{
  "targets": ["character"],
  "moe_every": 2,
  "experts_per_token": 2,
  "shared_expert": true,
  "learning_rate": 0.0017,
  "beta2": 0.95,
  "batch_size": 128,
  "epochs": 2.6
}
Rows from block 5 of a small class-conditioned image flow-matching model, named by matrix and row number. Rows with one number within an expert belong to one neuron, the router's apart. Each number is 128 + 32 x the weight over its row's rms, rounded and kept within 0 to 255. All counts start at 0. Numbers have three digits each. After the name is the row's rms in percent of the matrix's.
Before each expert's rows are labels from the 100 images, of 14976 (inputs lightly noised), where the router gives the expert most weight on average: "responds to" is what is common among them. Only what is clearly more common there than usual is listed. The data: single printed letters, digits and signs in grey, bent and noisy.
# router: router (model.blocks.5.mlp.router.weight, 16x160), inputs 0-159
# up: expert up (model.blocks.5.mlp.up, 16x80x160), inputs 0-159
# down: expert down (model.blocks.5.mlp.down, 16x160x80, transposed), outputs 0-159

# expert 3
responds to: the character @
router.3 097:101139168120113161121149107139085155056130098147144154159099087190174120152147150156098116138094114115139175175061138165158102128111112120075110224113096161187160102141128086146077088125132101076103086101123151090136077123173076125169146115133113117122135184205127178150196152113145097106113189123129118183097122155098091163122113102101116099174105186151114139105113135103110071101175086149088154152111083090098140091119175090131085153086105094141174113153155113084115123125146114
up.0 089:168136130093126096111063108139140136112212108196161126127066119084125121112100112063143127177141092113210130121140121070158174117164101076133160085119153117136062091130160146142055128165141097109092122153120131142146129131138110187157050163201101119131182133118133078114133119143170103129093109138064158156094113133057215154132115122136067093123130192130086129106151100137117134106122116171089153117110128127104112106127139109148174112111154174182137125065129139165106103156149129
down.0 099:121129107144124128121105155131185086119111148171115047146065151110111124108115142167164119099122085138162131117155115116123123173061180194159101148126171075137090200133097129201096123112184050153138118086167151151084030108107096122187132095143150133143087139113080083112194128128141163122127108102111102072105146112085157113125110086145109129105066110105108164122118130150136133155175080148137138163129104178157084129138208158143142203095152141112156173155130149117136123125134118

# expert 9
responds to: capital
router.9 104:086115159085147103146165123152166111110089100160159142117136119056131126139115149100104128152136158164171144087160137081120090135149128147111115182109147145138105153113160136049097205138137076150113119118154102127163140055083110155126125170132152161112086087110168111145122089187160170124101177189102161165093131112082102158142106131192064125202136135110078125139087109154098113150093142138067100096061136187120109115114159113124183181171113113138091143057120090165170178151115107
up.0 106:131119126117148204174115110083024147143167103125106122147127086157105101105151086102148150143172111136099133119160132091181185148095114162142151134154114124115103136136127055135130092103122123058120136103111199123148135133115098087124155097157166138128146109123189152145134165143168117111103068087096143119160158143164128109113115191141087128112182145150127181066118112109119108169223103205122160138135156147104091096063122136184177111097091079112087153116131168099200136148115104
down.0 094:128173113151114151134117099143014094122121135145122149116176143140144112119134119151170121104144126170054114138106153087134147171134128161111113112128135120155141093111137140171106138131143188157149112092192029153126137117094122072151143098135110121169127146090144112108141123140125108101139091140147106160142098121128053155125142188098184117131103149128125150094180127094139132150165074000156134134157117092104173162125119189195185169124123075151132086147067158099129117122071178

# expert 1
responds to: the character @
router.1 104:046152137110158131152123118178090169048118099159143129134127108183095078166119171149107121128084123164243137162083170094159073116112102116155139061160161094088146104126107079148183100181138106065117146110109169129148171173143098118108112167120121112150135162177165147138148117113127110143149147071121119150154128159115086183165149110110067134189069159145104158132112091110107095106158107105115161064124122107100119109176106094123139168160130123188105114137135177109138085115163124
up.0 103:116105174100115093139164136131055171137179144120127130137157123098134114142155149135091170107153114118116154195103169128154093128136166167115161127146107095114131132153224115145170062117127130109180070135150152146112103107105170131106130080077086114150152120124144167123069167073187125161134131107191140154148131106128131097186097181091094165077162122129143129119131122102128147109094172189196096109165162099149111126097098198151114041103085099113067123136098136063162143162130170
down.0 092:124125146117111102143084148107053096120117101074173195085113145080115165115141161081097096123102137188152136185113141121134185168115130074090129115127095069136159151118121125117073150128170169165115147167070072132104144138084136179135098100131147218106101110089109122127123113140063115155104132166157144149138130106105095137049128135124135110116168107089141078118153101112119086134144112119080063122187144100104118129172037134120160156138122133086082118139107100198090137175120074

# expert 11
responds to: dark on light
router.11 096:147143132174121115116104133140117169109143112096016137152167120087088131087149035117171097093077130097183093116161149087085153104167171165136090092150140130172107146163109118161142073191136171167154122123097187149061104114166114105156056094163115154139158098113096147065123126072076129153130151100162086152093099142115119051114106088093100145123123110140098129116089127138138166186086132166143118104181147060130150162118100117167104133080156155128131133149114148133138150117131124
up.0 075:079147137142140112125103087179103135149111167209155114125072165157110122157074174119111129169150089170092141169114161170148102153137129088162128104114178066042134097093101118107104138177100102158139134131121048186175152138133164127088154121101109108135150147148144114176125124164174105184101068181067140095147144092160145165163158133136137125217079124122111106147145131108123108135120149131093135101151210119092099076129085167075194105158112145163105105096130113109149114151132104
down.0 079:099118135162138129160156125107027115117107125091085136111183116143134133071158157133163081143117092133109137140125150149157139124136161131073163146138122106173105084104170130120219053145187165117144111152115129123068180075148113101178119139104095116143163135128087103105156143108220120149122138200188139179104171114175186116142157106148130079089098187105071096160132113127139099085107178140151179132134148123105126187131132149154114062125113070121146110128152105151159150103162150